{"model": "contrastive image-text model", "dataset": "views of escape-time and Newton fractals", "train_examples": 145000, "image_size": 64, "crop_scale_min": 1, "horizontal_flip": true, "translate": 0.06, "color_jitter": 0.2, "tokenizer": "word", "vocab_size": 29, "loss": "softmax", "embed_dim": 256, "encoder_arch": "efficientnet", "encoder_norm": "batchnorm", "encoder_activation": "gelu", "encoder_channel_attention": "se", "encoder_drop_path": 0.1, "encoder_depths": [3, 3, 9, 3], "encoder_kernel_size": 3, "encoder_stem": "deep", "encoder_expansion": 3, "encoder_widths": [16, 24, 48, 80], "text_encoder_causal": true, "text_encoder_width": 320, "text_encoder_layers": 6, "text_encoder_norm": "layernorm", "text_encoder_norm_position": "pre", "text_encoder_activation": "squared_relu", "text_encoder_mlp_ratio": 3, "text_encoder_head_dim": 64, "text_encoder_fused_qkv": false, "text_encoder_bias": "all", "text_encoder_qk_norm": false, "text_encoder_parallel_block": false, "text_encoder_dropout": 0.05, "text_encoder_inner_norm": true, "text_encoder_positions": "rope", "init": "trunc_normal_002", "residual_init": "scaled_by_depth", "optimizer": "adamw", "learning_rate": 0.0015, "beta1": 0.9, "beta2": 0.999, "eps": 1e-10, "max_grad_norm": 0.5, "cautious_weight_decay": true, "max_steps": 2900, "batch_size": 128, "epochs": 2.6, "lr_schedule": "cosine", "final_lr_fraction": 0, "warmup_steps": 580, "weight_decay": 0.4}
Rows from block 12 of the image encoder of a small contrastive image-text model, named by matrix and row number. Rows with one number belong to one channel. Each number is 500 + 40 x the weight over its row's rms, rounded and kept within 0 to 999. All counts start at 0. Numbers have three digits each.
After each channel's rows are labels from the 100 images, of 14976, where the channel reaches its highest value: "responds to" is what is common among them. Only what is clearly more common there than usual is listed. The data: views of escape-time and Newton fractals.
# convs0: expand pointwise conv (encoder.blocks.12.convs.0.weight, 144x48x1x1), inputs 0-47
# convs1: depthwise 3x3 conv (encoder.blocks.12.convs.1.weight, 144x1x3x3), a 3x3 kernel
# convs2: project pointwise conv (encoder.blocks.12.convs.2.weight, 48x144x1x1, transposed), outputs 0-47

convs0.121:450502520513471506496542550473473482549449518540555561486568506546502489452458477482489451511544476474466502372530535530463434501470552513543557
convs1.121:456493446506539448443460477
convs2.121:480449533452498495530531560582542495526443482530557506466556509543437471520528538507499456449551522439408466481504511544536563475453497535496538
responds to: pastel

convs0.78:576516447528476563455518493510478515510486531481549530531502528523513464493481459431536588485467487561522450518441424523556518499517593471547530
convs1.78:522497444517496438550538447
convs2.78:466485480494435495497507533506452490446440512454584510488552473476494438438503513497503480438584485398506486464499543508535507493407478463519459
responds to: quartic Julia set

convs0.140:530536501495442543510539542449473551542517536474470497509513522496504472505424473564559467527401471514519482429519502451497466559480580466562544
convs1.140:550509474455443495496514575
convs2.140:521521530459538434542527516546516514529487531462458384497481502445486544498448487529511432539481560498536530495530588444496470485461476579499522
responds to: dark

convs0.83:536501513489400517478467406529534501457501527529539501545530513478496435572503553471529565500549525532512532447482456473536526549590539480492514
convs1.83:483479541506431510572460481
convs2.83:440535508533449558487479522456488448447505487500580548493524447511510509435551508512531509513485433430457433434497489505459456470441530502562455
responds to: Newton basins of three roots; dark

convs0.64:495505488476459465534483476529489508471489569470420439478520541521508466558446490568546458587560529466541526526463536460547431564527507511541510
convs1.64:458505512439518520430487554
convs2.64:429531527573459513471457509539487469460508543486557512458525490518520445524486510479600527481550486500518469449462446560540474441513568554561497
responds to: dark; Mandelbrot set

convs0.6:527521496513484534446553451490482493445533492470560522543461498452495498481545462358468555478519505489497411438487431512507476470531514470533503
convs1.6:503463498540469533577451533
convs2.6:551520431539504537467476534486444435470502468419558521455441479508517556478571501504547509438446516526514460498483507439436512466467475553508448
responds to: tricorn

convs0.87:516467450505516527512530548507491532553461552455520481519527554529493487484348432541523485473495462539556533506479571518490470494430464519478480
convs1.87:448462446452509514488549546
convs2.87:482536481552547489414501479483499486460585519489484449530466484474526497491470427475543568517540481549551547573456514542453462486576450501482467
responds to: burning ship

convs0.52:549535496542447514506444508421468453518533523420495510486479436498460571520548569513537502460413543529550493517462475456486503466463564531525492
convs1.52:476547474445474530544459447
convs2.52:552462401492467529544432488412508486496446467451556506457502509495526516479492516535471478516467476426494470451452499491515587455453478508564482
responds to: Newton basins of three roots

convs0.34:436555512512466524487462485484460468500518568508467397465485495512459422509524597534523475496589513439513475503501494471547484545486500430537499
convs1.34:553493454444555469456487483
convs2.34:437539546503430536464488471522454421570476530492466429471476478496498391496543569521522472463559525479555511499537548505521479486512521455523510
responds to: vivid

convs0.71:519479509468444536539538547553537535528420572491496420511559484511427472550503478543480429504488534445518512485492547435557521550472523482533511
convs1.71:473486454477451429530546516
convs2.71:497515455521527502529499511502487485479505525437543471500541483516490430491547417488555493503516473571545479454458560391517462485391495516548515
responds to: vivid; Mandelbrot set

convs0.30:464521492542436479567471559485475449438498493528556554444554494499549496473492520516505484436558473419444517461466518462472479544448501573470532
convs1.30:537459509464481432444542485
convs2.30:420493531434481468514485508551554496509477433566472472452557489511530496485474484580458447491514519482451539477605570526458512488510460492477538
responds to: Julia set; cubic Julia set

convs0.3:420484458460492487548497455566555540427501506559482515482580537538457422509476500518455463557496477436522533491552517472524500568491486453520528
convs1.3:477437485542533496458444543
convs2.3:438474547464478474552461424473541497464528467562490530495585467491515519547556546543459462530555486466445528473517473475497501449554531493513586
responds to: Mandelbrot set; cool

convs0.102:486548535507558471482560508453422460513547450511491501467434488472562613463597524491486469473476484516463457492525480487442456494508476514460486
convs1.102:443463520463537478473446450
convs2.102:468536506545476509513491539454528480462485502488548566529509451506501537464538535525588537490508444491513460446414407509461534521544591477522531
responds to: Newton basins of five roots

convs0.90:423575523524541450501528491471458409498495384539546545482515489491508537443513489502482476471589485527457494471492514522446438491481463505480483
convs1.90:527534492527604517505525507
convs2.90:514551512547552480486557546507480474519503456485465459463449536428533545511499509512445477448489524551474510590504490461483518547499431529397444
responds to: Mandelbrot set; vivid

convs0.94:541447487473437493480480423487515551459518526553486501533480518481482430505518515437453494508523487454542478446546391540543547462505501418543510
convs1.94:491506578461479465558509461
convs2.94:525481469571514483441451520534525558454530506499546541565504473457561566513509453490531566498553472473441477546431434554481516527520456471532484
responds to: Julia set; tricorn

convs0.130:504551470562494528504467520447467509505585435470507499472476498518579556497553540559555498465490463522489512498393479479466481496548507592522490
convs1.130:529542546495499503444443442
convs2.130:443496493508521394526486490517491509394547474521482436528522451489481495499491488443478493495571498465598560495501583508469471482511443475496478
responds to: burning ship; Mandelbrot set

convs0.5:429553528491494493536495476471492478471476549506433383462494511497489432466522570538495476489594507490567484526496565520497508514480460430511465
convs1.5:494554473456446530555525464
convs2.5:415561532543440508450491575487482464539465520507485470526472448524478468508524638568543501472537484494512463490457495547518468516463485509520523
responds to: vivid; earthy

convs0.111:500549480549550479442429495537461449505517461464529465449492520485544503557556610492544491488538524522455530488462521478458529506563438551455473
convs1.111:524438469533478451533518440
convs2.111:515480498480500479503498457478549566534518500523397474552461549481539525520430478546504502536455470538484484602557486550498466573527516438503546
responds to: burning ship; Mandelbrot set

convs0.85:424526584495490505469544526464521510547520472572439509484454482497528520497578533516481501467519493544403528512538508554477528557562451485451546
convs1.85:597477514544488521509479536
convs2.85:549507462542441552441478400512543478499562495448536465515476446498537477530503491450551555495507507550594509529444472489503480459542515515548458
responds to: burning ship; pastel

convs0.81:514526526497469494471486499407500501559468519529416472526509499482430548464564551440427496469481525469491468566540520455514573491455466440512531
convs1.81:492434442470479482484497569
convs2.81:512423489502529498502417488473549504506518529513542433489509465472511496534478501547452468522559561425531526546495513522489555435440415478491423
responds to: pastel; Mandelbrot set

convs0.96:481557483565508534495470511445479473489579420488541534529514486479550552507563555499540512479483469466482481501435431533431490475557509476584471
convs1.96:509496508523545528444428449
convs2.96:469441547494497462494447549559524479466525526489474489588561449423430486527499475512500477522537435495593540499505503547467573502508475496535461
responds to: tricorn; burning ship

convs0.86:470481532506433456514466537473466501387557531485530539490548460455504491522588573549555486482595474482533498490483507442520476513505504487512542
convs1.86:460474469580480436486508510
convs2.86:446544576455501477487581492481515530520512469534444507483486516465523464601499532491461463535496525519447471505494442481553446579523560498516572
responds to: vivid

convs0.0:495546473488433492526515498541509562437460539544467542533529564562468487455560498416453501551474469462488460527544442464527516555473474503524564
convs1.0:524447524476521437519450551
convs2.0:480395478454490521527450427472500515502458516513488445466528451481530469468495477495451463518504505362481494507530535538541509483415478468466499
responds to: grey; Mandelbrot set

convs0.11:515447414495478531488469444533577535459484530512561505591516490488550451510489459481505546454559471512550485497438462543571518494513529459527451
convs1.11:496533556448466453557530500
convs2.11:443489502554523472477470545525515477453558479489519554526465407465479562465555509475571482504475468422473458534436478512441426459509473490523480
responds to: tricorn

convs0.100:510495488486495569472509437529531521517517530502551534494514428547541479520496484508533547499503453545507519454470484587493473381568520591519533
convs1.100:500472577476455488526519437
convs2.100:509474445518499509498486603494578485509513492532537471488491502500450464505585486505506450470598537487412527506453498422499562551500489484534471
responds to: grey; Julia set

convs0.4:499480487419485493539524463545503553462448560548444474477527581493481430446451487529460464518499486462520551543506508482559521607475476477479496
convs1.4:521526471492458563494501419
convs2.4:432487522493485427525425483440517514425570461562467493490533474500533517527531556495468525515568481440467544549501457551472531478541444461462489
responds to: Mandelbrot set

convs0.29:500492509477514515503529531511524529509517493479399455498533540505457495528425471494505462539437501501525579540544644496464504564505444476492494
convs1.29:481456548476456568467479533
convs2.29:505526384558485531530471543476476443502488519465543489450476532491535511496540552521537561482498473466485472422465489442479546473425469546518432
responds to: Mandelbrot set; tricorn

convs0.131:509530504592513491499446518475485501454606442509495535501487435510537534500550498508528542470511467514506492555417448531483469437571451565506494
convs1.131:536497495516553539443442457
convs2.131:494443509519595361529509482473524490468554509504463454513458505539480541511483564466466480571489524501504498533513527431458570509489493520459486
responds to: Mandelbrot set; burning ship

convs0.118:435473502431478454560551491526491515487458534492494455491565583522473413509390496494469425533518502465500497451536494483520512520449468467527514
convs1.118:474461572553509463478521457
convs2.118:489496494524542479445458508477539502524538446519480500531507445478554530503510428510459556427565493499502581545465497576496465407561448508465494
responds to: Mandelbrot set

convs0.123:406549543473478500487514462523517455563475522522470484445486500531495451490491554536512452537540522520490536432566544496511440589508544480509585
convs1.123:457468497462478554441487555
convs2.123:444525555516497510497545443538495513510520540477472539509518463561489465527424514505586521566509545544551509462507535529472470500505628558498487
responds to: earthy

convs0.28:499492541475482472477498523482495493567429447532578484427511526479491509481500551469462462440563547462438501496526514557541566422430490498456481
convs1.28:438531454497533434460514486
convs2.28:520453513452558451586494559518461474527439482473484487460503487514459536507563526524439486473480539451526510533534543475477597451418476535478524
responds to: Newton basins of five roots; pastel

convs0.56:513465458531469528485422492518541520424522549472553490532528552462493415533462486534541522519547482484563484512436430484580528538509503476566505
convs1.56:527531557547494534551551528
convs2.56:498516519505602463526509585473493458498514436496448487436481507511512592461483558518491523493448537494422487506511519477435542497480466578457481
responds to: burning ship

convs0.103:555505462458457587485519480480537497570458509497548472504533574526505396506465483497498503480520544500507467465487492502615557536481511436532494
convs1.103:500498510563543581511535521
convs2.103:474534531457511489509519515466562537565527450539421519542507485482523512437450535566488468560526510523470517498516466513457502603573578476507472
responds to: pastel; burning ship

convs0.88:431509524506531485553532501563531500481476564507465414522550468534451420499465522477492498555544458476538476505503542478524535568461423423490504
convs1.88:504527480493545446447431472
convs2.88:463524578479489490535572466566554466554482503525501467451558524547452476532570538506458463463554559504474558524547525483529517508551491464501568
responds to: Mandelbrot set; pastel

convs0.79:551495422537488555511444504476484527477521500425567497554498456485505481504538467480535552472515456487582401480478458525538503441479547484564478
convs1.79:489459490540553552473450454
convs2.79:444529500600496527492519561482467446479543502421509493542416437499512483456529564451526506435460430485483479493516483551453497496541522535534501
responds to: burning ship; tricorn

convs0.95:493553549475414487446475432518467504493472540493463445503447471458526470561509489447542462505541523479543509486468470482523450510548603458479567
convs1.95:458472508466459435473454457
convs2.95:494514516516563546488536477433571480574533492536506492535496485560523524471512496483502577545477456545505475526525449542378524504551495507436456
responds to: dark; Mandelbrot set

convs0.21:557467496446527496533504445542521517502430552507488473487560602519438474541423516482511462587494563457538516495504482474538535466441508531515493
convs1.21:538566561481469474477464467
convs2.21:447558505558546506461477532541490517471528482468512522569478470474496498493498452455572541458523415517555460594447472548449438526498461486500486
responds to: grey; Mandelbrot set

convs0.110:512475465490431512501481529418482520504516504508520599484545554544496471486517530560514522517473466448488434442536425469518490530498548442593524
convs1.110:540498427490492470442482552
convs2.110:528553465551493526476479522516436411525486509409522507458465471492466530488533503496583477479420552478507458478475520416479443466470530537542482
responds to: Newton basins of three roots; Julia set

convs0.134:530571463571488503450505516503400463432500517439522495463450479492546499456490493534590553462484458566540539514464482506492471546504512549476463
convs1.134:544555543511499494420469505
convs2.134:443458502480480476545425482472523539429504540480497492505583479547453550514505522479524484570447507428593490513454472522523474468447496538551542
responds to: earthy; Mandelbrot set

convs0.41:570475462423557541521523495519530502549484520523465470528512587511459444509438474443405499544462528501520541509524542488536515509464453419500480
convs1.41:528437505530423525492455515
convs2.41:479472455516484495540399575466540480563480519513487431473558501525514514527560565521582518503515488497468483518470497423496555472498436552541506
responds to: pastel; Mandelbrot set

convs0.47:571411474443499521525497505452526536564475486475459464515534502469494513504409434575494454460504531494570560530513564503504524525453506471472458
convs1.47:483548540436520522450447499
convs2.47:543523426531449553470479522508440452499468536380528502500454496536528499461497474485540519500460458431520449462427480493514465474424510515519456
responds to: Newton basins of five roots; pastel

convs0.25:503533513535509498466456466555528419485515505493518495489491512485501440606513522427551567500542575559499526505449464501477574477567525548519518
convs1.25:438476564487480494535477440
convs2.25:521588512524498491481541533497451443525488459457504480413473502463493558440482502497525444449460541502465461461527579428446469493445502519502440
responds to: Newton basins of three roots; grey

convs0.105:503503504557522523538453471464517515449598488507521529565497427503530537492568483466505574486526477533539513558428444524494504441566488540529457
convs1.105:474457460556526546498522563
convs2.105:474537496457574425527512546513465471486499528471423447449436494538470506470435523489446519528439508495530521517512564475490545481415464539441468
responds to: grey; Mandelbrot set

convs0.112:552460464505489551493497459540532541551442538503523489484535629517463419510458513465468523558495512447498466476500453523565495513482571454521501
convs1.112:559549505500540514436455475
convs2.112:520518478516547472564482553494451467492476446471477446403506507470531538473545530525450461466428536436484540476528538433497540447471461535448466
responds to: burning ship; earthy

convs0.115:520455480452429529514495480539543562531432580493476490503521590519432421531454495533467492509462530471525518516527506485601518535498496451517512
convs1.115:486526513457447439548544530
convs2.115:456459479488495514489455468565539531406529505480517519567517454515472518503512440457513529539565452486596495495459480515548430467461483445557478
responds to: Mandelbrot set

convs0.27:522524457558539500483403497477500523448516527471388466525461493489520498482510484580529539568451448467568501536482453483498463516451485458519456
convs1.27:469442425496508521553514470
convs2.27:478477541481462514488496470560524521509500464586532471494557480440530485587519522436498493466544534487540544534487495526555539491583441462418544
responds to: earthy; tricorn